python train.py --model="sound classifier" --targets=["oscillator", "envelope"] --arch="transformer" --mlp_ratio=2.67 --inner_norm=true --pooling="mean" --loss="cross_entropy" --init="xavier_uniform" --learning_rate=0.0025 --shampoo_beta=0.95 --max_precond_dim=1024 --batch_size=128 --epochs=65.5 --final_lr_fraction=0.01
Rows from block 3 of a small sound classifier, named by matrix and row number. Rows with one number belong to one neuron. Each number is 200 + 30 x the weight over its row's rms, rounded and kept within 0 to 999. All counts start at 0.
After each neuron's rows are labels from the 100 clips, of 14976, where the neuron reaches its largest size: "loudest" is the band of the loudest frequency at the time of the peak. Only what is clearly more common there than usual is listed. The data: notes from a synthesiser with random patches.
# gate: MLP gate (model.blocks.3.mlp.gate.weight, 672x256), inputs 128-255
# fc1: MLP up (model.blocks.3.mlp.fc1.weight, 672x256), inputs 128-255
# fc2: MLP down (model.blocks.3.mlp.fc2.weight, 256x672, transposed), outputs 128-255

gate.277,232,173,202,232,158,224,206,161,171,177,254,232,175,205,171,191,189,172,237,144,183,151,187,232,183,186,193,220,200,190,173,208,167,245,210,183,158,229,153,201,175,204,181,209,229,229,165,218,192,215,150,148,174,232,171,273,221,183,202,153,144,159,206,266,200,219,185,189,189,247,196,206,218,171,195,191,203,238,190,238,216,181,215,228,151,165,216,198,208,208,157,178,227,220,234,234,176,225,217,252,254,236,180,233,232,172,226,230,222,147,203,246,198,260,167,209,188,289,205,197,219,184,175,172,218,183,190,278
fc1.277,186,210,236,219,143,223,238,166,192,146,200,207,165,169,229,131,225,176,262,176,168,133,209,178,212,188,210,212,252,256,214,172,221,209,163,216,129,164,158,217,150,165,171,180,241,210,204,186,188,221,136,217,182,206,218,236,220,218,248,157,209,187,204,250,190,216,242,176,218,263,196,204,213,138,208,225,166,258,194,240,187,171,224,168,179,145,161,168,187,210,163,171,208,183,201,233,253,191,203,187,218,177,194,185,165,171,221,200,260,206,209,187,192,258,171,178,164,245,164,236,230,221,206,175,138,182,247,274
fc2.277,247,123,217,173,215,209,214,251,196,242,241,271,210,178,191,198,183,130,213,184,193,185,167,206,170,219,201,161,168,178,200,224,191,205,200,240,196,196,186,221,218,214,175,209,248,207,244,164,181,226,182,188,175,207,167,217,215,209,231,205,152,187,194,234,176,188,194,206,202,195,187,184,261,185,189,166,179,147,208,235,252,172,173,164,210,200,188,181,222,240,191,154,181,237,263,187,177,223,185,181,191,171,213,220,209,186,287,165,207,180,180,225,174,214,152,184,163,195,180,182,199,239,215,217,174,171,235,214
loudest: 1000 to 2000 Hz

gate.351,164,186,191,193,168,182,267,188,248,219,180,191,226,151,233,202,157,186,188,205,189,182,210,209,237,195,170,223,230,220,233,216,203,176,244,141,174,212,207,166,225,241,236,236,189,221,191,161,195,120,233,257,228,150,164,186,142,191,201,237,156,185,163,205,208,162,233,198,180,181,210,181,186,213,169,183,203,199,215,216,244,249,204,124,224,175,257,192,179,189,236,170,172,199,174,188,203,211,199,175,220,160,197,215,237,207,164,183,185,209,188,193,185,194,221,208,192,244,242,214,226,187,150,215,154,228,248,185
fc1.351,207,192,222,188,183,172,246,173,224,283,179,193,235,173,189,176,151,204,210,205,191,190,205,225,218,173,180,176,165,197,238,188,219,137,220,127,156,189,213,149,197,193,214,222,203,227,179,160,197,121,243,257,227,133,175,204,175,213,204,222,203,194,154,196,152,139,179,216,141,234,198,170,155,226,202,231,224,212,217,217,197,222,229,138,220,175,209,166,195,174,218,175,222,221,188,172,177,245,206,182,252,145,173,193,223,174,183,186,207,199,210,213,173,242,204,206,237,178,182,215,228,164,166,249,223,203,242,206
fc2.351,226,163,174,135,155,227,271,178,162,219,215,181,156,173,211,213,198,222,210,264,232,225,164,168,211,194,190,223,257,241,169,201,203,153,143,184,241,172,202,162,211,183,191,211,232,244,189,187,204,135,156,192,229,183,220,248,170,214,171,175,204,173,167,203,148,171,208,118,203,183,180,191,174,181,197,217,214,169,241,175,203,189,190,212,169,193,197,213,209,202,217,177,189,261,220,164,232,151,200,162,210,164,163,237,245,240,173,233,219,163,218,256,164,223,259,195,215,236,203,288,237,186,197,221,183,221,177,192
loudest: 500 to 1000 Hz; 250 to 500 Hz

gate.230,193,197,246,222,246,150,235,203,175,191,219,215,179,168,201,190,205,253,212,197,227,221,213,212,220,213,193,228,168,160,175,216,259,241,249,217,213,185,201,207,196,222,238,249,195,204,124,220,215,150,220,155,230,173,233,221,189,160,175,163,195,252,196,207,176,192,183,163,246,177,213,179,219,169,145,209,178,156,211,178,183,238,239,173,213,169,168,198,253,229,151,229,205,159,226,205,221,259,136,158,213,213,216,169,193,190,204,144,235,200,261,183,252,143,176,214,180,182,204,123,210,192,153,196,185,199,194,192
fc1.230,212,200,193,216,280,228,182,193,210,206,186,227,205,172,194,185,225,197,195,185,258,244,214,197,236,233,214,170,186,262,184,208,231,206,220,198,238,219,183,277,246,250,146,165,216,166,178,180,218,158,221,211,121,209,203,203,169,268,227,206,142,222,225,214,200,242,206,229,197,199,155,211,182,217,237,223,156,141,219,263,216,190,196,156,154,205,236,234,179,188,154,196,220,202,195,215,147,193,236,230,176,160,183,203,179,279,212,161,209,218,191,176,112,227,192,223,213,237,203,214,239,247,208,164,196,186,220,199
fc2.230,200,165,223,190,144,213,223,126,236,181,248,261,202,207,153,155,211,225,170,172,193,212,228,147,233,148,212,218,243,233,197,206,214,193,198,157,209,234,167,161,153,220,186,210,211,211,174,219,153,194,188,144,202,200,213,173,235,227,172,202,172,175,173,190,226,233,192,142,231,270,174,154,195,244,169,167,237,196,214,202,232,151,183,197,180,203,214,239,161,211,204,189,206,136,240,206,185,146,227,127,213,212,168,199,201,160,204,249,218,251,218,173,255,216,224,266,221,192,154,209,202,245,201,251,188,171,161,207
loudest: 1000 to 2000 Hz

gate.661,169,183,175,189,187,159,238,195,160,210,184,204,211,155,186,187,219,185,185,256,175,162,251,199,148,177,248,206,241,211,181,217,173,253,189,191,205,165,209,159,206,154,229,241,190,259,241,201,235,213,204,222,146,165,199,265,205,231,164,178,193,265,194,173,174,241,213,169,130,185,243,209,205,195,145,201,206,204,207,219,183,189,256,221,187,172,232,224,178,206,160,214,167,177,194,200,209,176,188,236,190,186,220,168,183,162,175,208,265,224,201,183,183,189,240,217,183,231,194,190,147,186,178,214,255,257,212,141
fc1.661,260,189,163,184,222,194,212,235,252,165,139,208,236,159,184,232,208,188,190,234,207,156,221,203,149,133,176,184,202,207,204,253,205,255,216,221,207,267,184,188,224,146,198,228,238,229,234,220,198,153,164,230,123,142,221,196,189,196,189,193,169,201,263,206,174,186,178,175,167,209,193,218,218,198,132,200,234,184,186,169,204,194,179,215,211,207,204,196,160,190,172,167,202,168,169,197,209,217,224,194,187,196,204,172,207,187,182,182,178,154,218,236,199,181,185,176,151,175,211,142,175,161,189,186,228,175,170,209
fc2.661,200,200,210,193,200,161,148,143,157,146,227,173,207,176,210,186,194,180,174,195,169,193,213,195,182,232,205,231,223,197,238,214,161,237,235,230,176,231,208,228,185,171,219,229,147,192,201,228,168,192,229,178,221,195,195,218,152,204,180,217,211,201,204,197,204,241,216,248,183,138,218,172,248,186,198,176,158,215,280,211,223,193,244,206,232,165,177,192,180,165,225,243,204,169,191,208,236,229,204,278,200,186,193,192,211,157,217,174,157,219,182,218,203,161,148,202,180,219,163,237,158,201,182,172,231,186,226,180
loudest: 500 to 1000 Hz

gate.386,191,188,218,175,235,172,206,196,216,210,138,223,216,208,199,216,188,149,122,214,256,186,229,213,193,227,252,163,200,184,217,190,199,181,257,249,180,153,223,244,217,207,149,191,172,183,198,209,167,176,227,211,209,211,299,167,172,202,181,232,168,205,207,203,196,249,235,185,248,191,188,234,180,206,237,178,192,164,250,215,234,196,210,153,241,208,186,213,163,169,169,184,196,171,124,200,229,215,138,214,146,209,124,230,219,182,195,200,183,175,191,206,224,228,241,218,182,214,227,205,155,180,203,174,229,195,192,251
fc1.386,162,218,268,237,209,227,231,145,225,208,170,174,188,215,193,227,157,181,180,173,207,143,212,175,206,231,252,161,146,187,203,202,231,192,219,197,215,166,238,196,229,177,151,255,186,221,255,206,166,225,164,205,217,164,235,174,190,217,244,184,264,198,242,273,113,151,235,204,248,181,158,185,188,212,231,187,183,221,173,193,237,198,193,263,192,183,223,204,165,173,206,186,200,238,142,256,212,290,204,190,181,196,147,171,169,188,129,178,225,162,175,160,224,217,203,207,162,230,207,142,206,177,214,218,196,163,200,208
fc2.386,194,172,232,213,183,188,187,209,226,185,228,216,165,195,166,195,192,185,172,205,190,133,223,205,185,205,203,229,226,212,173,225,226,198,142,208,179,229,219,269,203,239,187,147,206,230,250,186,202,187,179,230,177,167,182,163,224,243,162,221,172,179,216,222,254,143,172,217,207,194,129,166,158,207,188,180,243,180,203,185,185,156,181,218,205,167,229,182,249,153,138,198,152,216,183,213,168,210,213,196,196,217,178,139,159,189,170,190,218,159,221,237,174,167,191,184,203,249,183,238,169,202,181,253,173,230,191,220
loudest: 250 to 500 Hz

gate.391,245,202,200,193,184,220,206,202,272,191,256,228,264,199,196,191,203,134,242,223,235,204,192,175,215,237,228,230,226,243,235,196,195,168,185,238,193,199,197,223,256,189,135,185,240,210,256,238,179,178,195,216,155,194,229,271,209,211,150,260,225,176,210,203,189,207,210,192,196,239,158,190,215,200,211,222,227,165,246,267,212,202,193,147,242,244,187,254,216,189,237,201,186,200,96,212,198,217,202,249,221,159,205,228,178,190,200,198,271,146,157,236,183,194,161,203,254,222,205,169,188,223,222,188,244,196,183,219
fc1.391,184,174,232,193,207,183,185,197,195,168,150,176,146,164,214,196,216,198,190,257,222,193,213,217,163,149,177,159,187,184,203,203,218,227,244,195,191,184,143,167,148,182,199,215,185,177,153,148,194,183,197,211,197,198,182,192,165,206,212,173,209,214,184,170,212,200,186,190,181,158,240,216,207,220,170,188,169,234,179,145,172,178,214,195,161,139,146,215,232,261,153,155,190,225,257,196,210,246,180,165,207,217,240,205,224,175,217,202,117,203,233,148,262,174,238,210,147,177,209,229,228,172,185,225,185,162,204,180
fc2.391,167,159,216,201,258,208,221,201,183,172,207,149,183,253,193,143,213,222,198,243,242,254,248,233,222,176,152,177,203,186,157,247,227,243,220,202,183,239,195,184,210,190,218,212,174,269,176,209,185,226,183,184,193,225,219,174,168,235,197,194,215,189,189,246,242,161,159,205,230,233,191,207,134,224,174,188,189,129,210,197,213,166,221,203,216,241,169,220,246,193,185,136,221,250,124,205,201,227,218,195,192,229,192,164,216,186,235,158,177,199,241,219,148,190,168,171,195,212,183,257,167,186,241,167,194,173,198,209
loudest: 4000 to 8000 Hz

gate.512,236,186,150,222,219,245,196,195,201,173,224,260,236,228,200,233,167,217,198,182,191,182,244,177,188,186,192,197,208,166,190,142,195,195,174,229,170,223,184,239,155,175,169,183,232,253,147,194,176,175,190,203,250,203,156,167,207,196,194,204,218,183,174,257,210,204,236,201,205,168,205,179,165,184,189,180,218,201,244,223,224,218,242,152,172,212,252,184,224,166,226,187,154,187,190,211,157,221,238,213,150,189,167,249,155,174,213,203,179,219,171,144,222,186,263,226,204,214,184,192,228,195,215,217,237,156,209,189
fc1.512,199,150,228,231,210,208,179,186,202,256,185,206,208,211,174,186,170,208,188,205,210,189,203,175,217,194,240,181,131,206,250,185,170,218,187,175,171,192,237,269,194,169,214,211,210,175,279,187,227,209,207,138,213,222,209,198,182,124,195,164,222,219,185,203,243,231,258,180,206,180,186,211,175,174,185,243,229,184,159,225,259,136,164,175,189,190,190,189,154,184,221,236,168,187,233,224,201,216,185,245,172,177,140,155,185,242,191,206,217,171,214,237,180,186,213,189,188,185,173,246,175,182,234,170,170,231,195,242
fc2.512,232,178,187,243,204,206,206,224,174,240,205,182,251,227,192,202,203,229,247,163,174,134,224,194,179,176,171,218,254,163,247,202,194,168,181,203,199,164,233,176,239,242,244,229,196,167,204,228,198,211,200,226,260,215,188,162,235,185,151,221,201,216,208,207,171,235,187,210,151,214,204,180,213,238,250,129,171,159,197,204,183,231,215,204,225,179,188,191,203,220,172,173,239,228,203,266,182,178,241,209,231,221,164,207,212,216,187,182,234,194,286,209,214,179,205,193,201,212,206,255,211,181,189,134,224,191,182,188
loudest: 4000 to 8000 Hz

gate.350,238,139,202,218,229,211,172,171,129,212,159,201,199,150,170,197,177,240,167,248,123,230,162,229,225,202,243,190,152,235,140,237,229,200,168,214,220,200,207,198,202,233,158,249,258,166,191,194,209,176,218,216,206,187,194,183,176,226,210,116,220,200,208,210,214,203,194,217,208,152,198,220,205,258,238,245,168,193,202,183,166,178,175,216,201,169,167,196,224,205,187,206,196,236,201,210,202,177,247,235,121,240,126,179,175,236,222,173,200,199,226,207,111,140,187,222,226,183,195,229,151,221,195,169,199,222,201,199
fc1.350,181,236,199,187,156,190,229,199,188,201,201,211,214,234,170,167,175,189,204,223,194,232,195,191,188,141,200,216,249,262,278,207,215,154,224,259,247,173,195,190,244,216,203,200,209,232,224,197,233,169,253,180,219,205,200,185,166,202,248,188,237,271,182,228,168,268,223,219,198,178,214,174,187,169,208,208,195,227,244,167,232,125,252,198,147,217,209,187,201,212,261,161,183,236,216,186,180,175,174,182,194,155,210,274,189,189,168,169,155,222,199,186,140,193,161,231,164,190,224,191,234,173,142,168,161,180,197,205
fc2.350,219,227,210,248,167,175,226,204,211,214,199,160,222,192,206,187,208,153,163,218,263,234,195,220,213,219,179,225,206,175,163,218,201,225,229,195,122,239,199,228,227,191,180,251,235,161,208,232,237,203,172,135,187,191,200,187,187,231,161,159,141,191,219,151,215,179,219,201,192,204,195,223,218,279,203,202,171,194,138,208,216,204,224,202,193,162,268,203,231,161,230,143,174,185,218,180,205,194,226,202,210,192,234,223,200,174,223,200,173,192,209,239,101,151,215,193,171,269,206,167,185,221,181,201,215,252,203,197
loudest: 4000 to 8000 Hz

gate.613,223,181,198,185,235,197,253,170,169,235,252,220,203,187,242,179,152,194,222,220,220,188,233,220,182,245,223,232,166,190,209,174,190,229,192,246,183,206,160,181,194,189,232,224,150,163,199,238,151,173,196,225,202,182,157,178,206,199,177,252,201,135,253,203,213,158,228,164,159,234,181,170,215,183,224,205,204,150,162,170,180,213,226,219,232,136,227,210,214,185,240,241,157,204,235,176,187,202,190,182,199,181,156,139,135,210,184,187,227,177,219,234,159,268,204,171,192,173,195,222,162,192,200,163,231,233,163,240
fc1.613,207,161,238,146,177,176,234,173,179,221,188,189,190,197,183,207,187,210,229,186,201,209,165,190,177,225,168,249,251,151,208,171,217,222,179,206,231,195,178,206,177,166,243,228,173,141,220,167,159,159,199,196,196,199,170,187,174,169,213,233,202,199,222,181,245,228,272,156,184,208,228,169,213,122,188,246,204,121,153,213,186,221,164,219,191,209,259,197,163,171,238,173,207,217,239,202,196,203,184,161,190,178,234,182,146,224,130,212,221,248,208,191,183,242,233,166,188,204,185,214,228,216,185,177,180,151,211,239
fc2.613,176,207,224,235,184,270,180,165,187,193,183,192,175,197,216,253,220,200,187,216,273,176,178,194,179,190,125,202,209,220,201,255,237,231,221,192,212,266,200,176,224,187,220,282,210,220,208,164,177,221,224,198,131,182,139,219,215,262,209,175,178,184,244,204,228,184,189,213,185,182,192,203,189,148,200,178,192,226,205,220,218,218,218,202,172,214,228,188,148,277,222,210,164,145,238,214,196,211,190,221,218,194,235,161,222,212,187,171,212,159,217,192,197,171,200,215,192,167,165,193,220,182,241,201,183,176,183,210
loudest: 500 to 1000 Hz

gate.337,175,192,128,241,219,170,176,179,189,229,206,180,212,164,239,209,201,183,200,199,224,217,191,244,222,187,171,186,185,198,241,208,194,226,211,209,212,262,171,205,229,192,216,228,236,188,248,217,173,177,216,205,129,210,125,174,185,193,256,147,204,190,152,176,260,221,143,219,193,186,119,216,205,252,217,215,216,201,212,219,205,150,170,217,204,172,186,211,209,185,270,181,229,248,166,270,225,183,224,204,192,198,161,254,176,194,210,116,243,212,144,210,259,163,207,181,238,176,232,168,228,210,184,182,214,172,174,210
fc1.337,244,200,216,166,160,223,194,223,199,218,260,214,169,211,150,201,167,188,216,150,225,127,243,176,169,219,179,193,209,212,210,179,198,211,213,207,198,163,232,187,158,217,234,163,184,205,125,191,196,203,163,217,214,230,242,234,214,194,180,214,248,187,231,199,136,207,221,179,219,255,203,198,191,189,235,231,184,229,182,167,238,246,167,215,225,229,197,242,219,229,193,182,188,170,245,203,205,169,196,190,256,198,213,168,163,224,231,189,167,188,260,166,180,162,219,214,229,245,201,200,164,212,228,175,137,259,209,251
fc2.337,196,244,190,246,171,173,182,203,237,190,242,212,219,209,172,207,133,225,189,136,198,222,232,183,186,177,201,199,220,196,177,196,218,195,161,146,217,174,221,144,184,180,199,209,208,254,233,213,204,197,161,204,252,137,182,217,243,198,250,166,223,161,147,188,187,171,199,259,194,203,216,204,212,141,215,242,249,160,204,196,229,169,197,202,159,190,212,219,177,176,196,145,227,206,237,231,151,240,172,223,201,235,202,188,187,163,188,218,258,176,218,249,182,228,201,158,158,201,165,215,225,196,249,240,223,207,230,189
loudest: 4000 to 8000 Hz

gate.259,209,194,201,139,192,201,220,260,214,205,169,159,239,240,244,183,173,218,230,217,176,174,182,169,192,182,177,221,246,235,201,204,177,208,228,216,239,234,199,159,192,158,232,222,170,223,165,194,158,194,192,211,189,240,150,264,255,207,159,170,199,238,199,190,177,208,224,208,243,243,192,158,194,127,150,168,221,176,201,174,191,214,195,212,240,167,222,189,212,207,217,194,202,236,238,175,250,234,150,190,216,176,190,182,171,137,190,263,148,185,226,206,182,179,220,201,167,227,186,214,147,253,155,235,147,200,212,199
fc1.259,212,200,160,188,216,178,208,157,228,173,193,192,175,193,213,160,192,168,208,196,197,177,228,155,184,168,160,197,196,180,193,248,151,144,220,217,192,229,215,203,181,230,95,227,188,212,188,238,218,201,197,185,189,188,151,154,132,199,263,184,170,193,165,229,168,166,231,214,196,218,194,228,260,199,159,177,189,185,199,181,198,244,254,272,197,243,160,174,196,217,209,207,201,167,223,181,209,222,169,221,205,153,250,175,192,194,247,200,214,163,179,203,272,186,165,195,203,158,201,193,160,148,221,191,221,174,161,219
fc2.259,180,197,213,134,183,211,165,238,236,181,206,218,271,186,157,187,164,256,225,200,182,198,197,232,167,155,169,210,166,192,167,201,191,209,250,200,189,213,227,207,220,198,212,253,172,222,244,205,198,240,247,269,150,203,241,204,162,153,198,207,225,212,211,162,145,179,214,213,228,228,205,197,271,167,148,215,172,190,252,200,205,221,181,185,162,128,224,158,226,184,224,178,180,175,217,189,201,205,215,186,199,152,193,192,162,153,187,229,143,205,235,190,208,229,162,236,233,248,160,212,199,188,264,222,235,184,197,187
loudest: 1000 to 2000 Hz

gate.106,199,171,181,157,148,115,186,199,227,209,199,193,202,162,183,187,189,193,158,189,281,215,208,182,168,172,212,186,229,196,173,182,187,183,153,216,209,209,213,195,191,203,214,233,168,189,275,198,211,196,168,162,198,181,191,123,233,205,234,200,275,193,223,233,194,185,200,199,164,224,214,136,190,225,193,98,210,164,240,168,208,229,225,233,220,148,154,219,217,152,159,225,229,203,168,152,251,197,205,237,219,176,201,186,203,191,237,238,223,193,206,269,182,178,180,230,214,157,168,195,161,179,198,184,208,243,186,195
fc1.106,245,151,190,203,221,174,214,210,145,148,204,188,153,241,221,237,205,198,183,189,127,194,173,173,226,210,154,175,244,250,183,188,169,150,214,160,205,191,187,160,188,144,171,196,188,203,185,216,134,200,212,243,232,192,204,279,209,192,188,159,161,187,237,230,242,191,174,162,167,193,246,236,222,231,201,222,123,189,201,217,232,174,136,172,199,202,185,186,205,208,202,220,175,152,202,248,183,168,170,170,182,242,163,234,201,217,223,203,182,196,196,155,256,242,166,214,177,253,168,180,180,182,153,207,205,170,193,211
fc2.106,206,176,265,263,193,202,194,247,179,148,211,223,214,228,209,203,198,200,236,168,166,173,180,200,170,224,190,195,174,176,167,201,218,194,193,211,257,189,167,184,186,163,155,170,201,190,216,189,173,213,230,223,191,188,201,204,156,195,169,229,256,153,192,147,202,201,177,195,182,243,231,171,230,212,151,202,203,232,210,246,179,179,190,144,189,147,173,217,221,203,228,218,231,164,172,173,167,198,207,181,189,190,215,202,184,172,215,149,223,119,220,149,186,182,227,197,261,209,188,184,168,178,245,187,149,186,171,193
loudest: 4000 to 8000 Hz

gate.190,209,179,206,175,141,171,154,214,232,137,242,178,164,179,184,187,172,150,227,228,163,195,241,205,137,166,178,171,179,196,231,229,210,207,172,217,214,115,218,187,196,209,241,198,223,211,232,148,155,163,229,188,211,201,205,215,213,198,231,189,186,207,192,188,211,222,166,226,191,238,204,203,205,194,182,211,243,113,215,190,272,223,207,161,207,190,268,197,227,162,175,218,226,236,223,224,164,210,243,200,197,194,211,235,200,172,245,186,209,199,253,225,266,236,153,198,218,236,170,288,245,198,246,160,194,167,221,225
fc1.190,206,203,176,186,266,217,204,163,165,265,195,231,221,224,213,213,183,226,193,149,195,165,196,235,267,251,231,216,205,253,150,169,163,164,239,192,202,224,199,210,206,213,155,195,181,219,168,240,240,256,159,189,155,220,212,180,225,194,213,180,213,189,212,243,166,204,177,215,200,162,192,201,200,231,218,198,166,266,183,244,83,185,193,183,156,166,198,248,190,198,257,197,124,247,209,193,211,212,181,161,207,210,196,182,162,210,171,195,207,204,172,176,153,198,219,217,200,205,211,159,137,191,157,191,173,257,172,129
fc2.190,229,201,217,162,242,197,175,196,178,223,180,178,195,210,167,201,244,156,158,209,196,180,257,207,181,216,250,221,205,197,214,189,166,220,188,183,189,207,195,187,163,219,171,204,196,191,209,201,217,213,261,191,209,153,197,196,213,242,170,187,207,183,182,147,142,233,217,188,191,166,166,237,125,213,191,188,152,221,216,194,170,191,221,196,208,244,194,179,137,199,261,185,225,151,218,237,175,163,166,192,213,153,251,173,164,224,153,222,219,197,210,226,159,262,188,183,219,210,228,140,203,219,244,216,128,244,173,216
loudest: 500 to 1000 Hz

gate.505,211,210,219,220,193,174,220,235,183,176,203,210,187,187,181,209,249,179,261,236,215,155,168,191,194,164,187,214,186,152,241,169,198,196,220,206,138,222,210,185,251,173,179,165,249,188,196,208,222,152,171,198,215,196,223,193,163,209,178,185,185,171,196,205,150,186,167,173,193,226,228,196,141,163,153,190,188,139,223,153,193,195,168,246,198,228,235,191,247,161,175,183,185,192,184,211,178,246,237,194,181,217,214,204,200,217,236,237,206,199,177,156,188,192,245,257,175,256,218,194,171,210,191,210,197,240,216,184
fc1.505,162,202,191,197,216,239,204,188,178,221,162,260,216,242,193,227,208,172,179,165,184,255,232,201,182,212,213,168,190,208,179,167,183,190,180,141,209,235,183,157,228,262,199,233,171,191,262,186,206,180,212,183,204,208,171,226,150,186,177,238,197,217,171,245,226,194,209,186,197,202,277,223,210,180,224,181,260,192,196,195,186,202,143,190,183,188,218,200,192,164,211,259,170,210,139,219,185,166,193,202,192,230,157,233,226,214,204,155,197,178,234,223,191,159,159,162,172,194,148,208,235,168,222,172,194,174,194,187
fc2.505,227,203,204,173,220,170,250,235,228,222,166,222,202,192,222,211,192,186,223,177,233,236,255,150,198,224,168,178,207,189,229,197,171,173,184,204,203,178,221,215,202,201,184,191,227,181,202,213,185,236,219,251,222,184,251,283,178,180,228,196,125,222,220,163,176,239,215,176,133,195,200,210,191,218,188,186,222,198,190,235,236,153,165,235,181,175,182,202,191,233,191,197,227,178,163,183,184,241,196,214,181,210,232,133,172,189,194,204,246,171,212,185,200,226,248,159,181,187,170,191,229,178,168,196,212,206,209,247
loudest: 500 to 1000 Hz; 1000 to 2000 Hz

gate.203,204,214,195,161,224,198,180,146,192,115,233,215,275,217,201,205,235,215,208,202,179,219,158,188,231,204,247,217,165,173,186,179,143,130,235,204,218,203,199,201,197,176,195,214,197,193,188,201,169,171,165,200,178,200,206,207,169,233,240,205,147,166,214,210,189,208,166,225,251,197,183,215,191,211,174,220,219,173,235,217,234,190,205,143,145,205,198,189,170,228,168,208,210,187,233,216,260,222,217,196,149,219,238,213,152,233,191,199,182,205,148,210,259,179,205,157,179,254,241,174,208,204,193,199,263,192,177,194
fc1.203,199,210,156,182,188,215,236,192,240,191,193,217,167,158,177,197,179,205,184,194,220,201,223,260,151,206,241,185,234,189,212,227,227,219,178,203,211,176,273,194,208,173,192,184,203,172,234,251,168,185,224,185,208,233,177,208,221,211,210,210,213,214,195,204,220,208,256,136,135,217,165,163,194,204,188,193,195,238,162,214,168,223,177,238,199,231,249,177,229,138,189,205,182,190,217,173,173,181,227,220,270,212,199,156,224,195,190,185,228,173,260,221,161,154,195,196,189,173,210,187,189,217,175,196,126,205,160,195
fc2.203,199,204,159,190,224,236,254,232,213,205,186,164,143,229,214,222,179,213,240,174,248,238,222,247,214,201,152,191,194,146,191,205,233,138,217,204,179,218,195,142,233,205,233,201,177,180,242,237,228,180,226,185,203,185,201,195,213,135,207,261,140,237,234,189,214,177,175,223,212,185,117,220,211,216,192,252,195,260,205,242,248,188,213,150,242,235,231,204,199,187,165,202,145,210,215,195,127,180,177,190,247,190,203,228,183,207,203,190,195,186,214,208,197,184,225,152,203,216,192,196,184,178,170,183,153,207,166,239
loudest: 4000 to 8000 Hz

gate.165,179,196,142,181,220,173,176,238,200,176,222,156,213,142,229,208,218,217,240,254,175,173,209,223,203,227,224,168,196,197,190,195,188,226,215,216,224,162,221,207,162,147,202,191,197,231,185,194,155,175,193,174,112,147,153,206,233,200,233,191,237,199,212,182,172,190,194,227,179,202,201,234,214,223,180,191,170,195,181,227,185,180,147,201,212,168,159,158,204,244,174,235,237,219,211,242,185,230,236,208,215,248,179,230,217,208,186,200,221,152,199,223,167,172,229,205,205,175,202,198,208,219,261,158,194,293,233,183
fc1.165,191,214,190,231,149,196,238,124,200,189,142,257,194,228,189,203,231,195,162,150,213,195,192,149,215,165,177,195,219,219,184,203,205,200,162,243,209,222,165,210,204,244,159,257,198,196,190,161,179,201,225,240,246,253,214,203,180,208,139,187,213,234,161,214,213,182,160,155,260,184,220,205,197,211,211,184,251,222,175,192,207,200,229,227,236,201,206,201,186,168,195,196,142,180,205,176,235,173,144,203,141,182,197,195,150,185,226,210,196,230,188,208,207,211,192,197,232,213,210,231,208,184,195,239,181,173,118,224
fc2.165,245,167,173,227,211,136,217,200,167,228,143,187,244,207,174,200,225,187,193,125,216,212,168,188,139,225,205,189,229,156,226,211,223,227,176,224,215,221,211,213,198,201,212,178,238,204,174,185,224,218,261,165,230,214,212,234,203,256,224,209,205,142,166,155,204,140,211,219,215,172,193,186,257,229,245,205,257,235,190,235,217,203,193,191,169,265,200,171,227,164,153,229,143,183,200,184,196,142,214,184,244,204,245,187,213,155,214,204,215,221,206,237,207,240,203,191,198,235,285,173,210,225,164,222,131,165,169,188
loudest: 4000 to 8000 Hz

gate.598,211,165,173,206,217,171,205,230,190,193,134,205,221,211,172,191,225,239,206,196,169,180,221,186,229,175,209,130,214,216,192,157,238,182,191,163,186,219,183,205,186,196,135,167,188,185,202,220,159,202,175,240,221,185,219,154,191,195,209,214,196,214,239,188,169,172,197,222,206,207,182,204,188,171,247,176,256,160,217,153,213,162,210,193,243,198,209,189,209,207,171,155,187,239,243,215,204,187,146,226,148,145,200,239,245,171,252,184,192,223,275,191,189,185,268,214,229,169,213,205,211,190,135,221,178,248,156,142
fc1.598,205,161,227,198,140,229,269,204,203,229,119,169,186,165,222,183,154,220,186,225,216,191,193,178,168,232,213,155,223,226,239,212,206,162,197,221,140,188,221,205,216,214,149,258,186,204,189,199,160,183,213,210,194,183,216,140,171,153,169,256,217,225,226,231,171,184,186,236,175,165,205,191,190,248,201,217,171,178,195,166,225,189,182,163,204,202,210,173,228,197,240,198,229,243,209,232,226,168,253,171,162,160,204,207,242,186,178,147,177,185,286,181,222,185,163,217,238,215,231,100,139,274,126,176,206,258,181,217
fc2.598,220,142,188,202,204,173,161,203,188,151,219,267,195,166,156,199,200,189,184,142,169,201,177,214,231,190,270,193,217,195,173,173,173,181,205,210,252,271,200,199,197,221,197,194,230,273,167,238,212,208,203,215,192,216,220,231,141,232,157,219,199,170,210,271,195,232,151,169,187,167,186,170,192,215,144,187,185,183,215,236,238,205,250,227,168,205,227,193,163,208,195,144,192,190,192,201,189,162,276,196,229,219,178,222,258,168,191,191,223,243,240,213,150,250,158,235,177,189,213,237,215,230,186,244,216,225,227,191
loudest: 250 to 500 Hz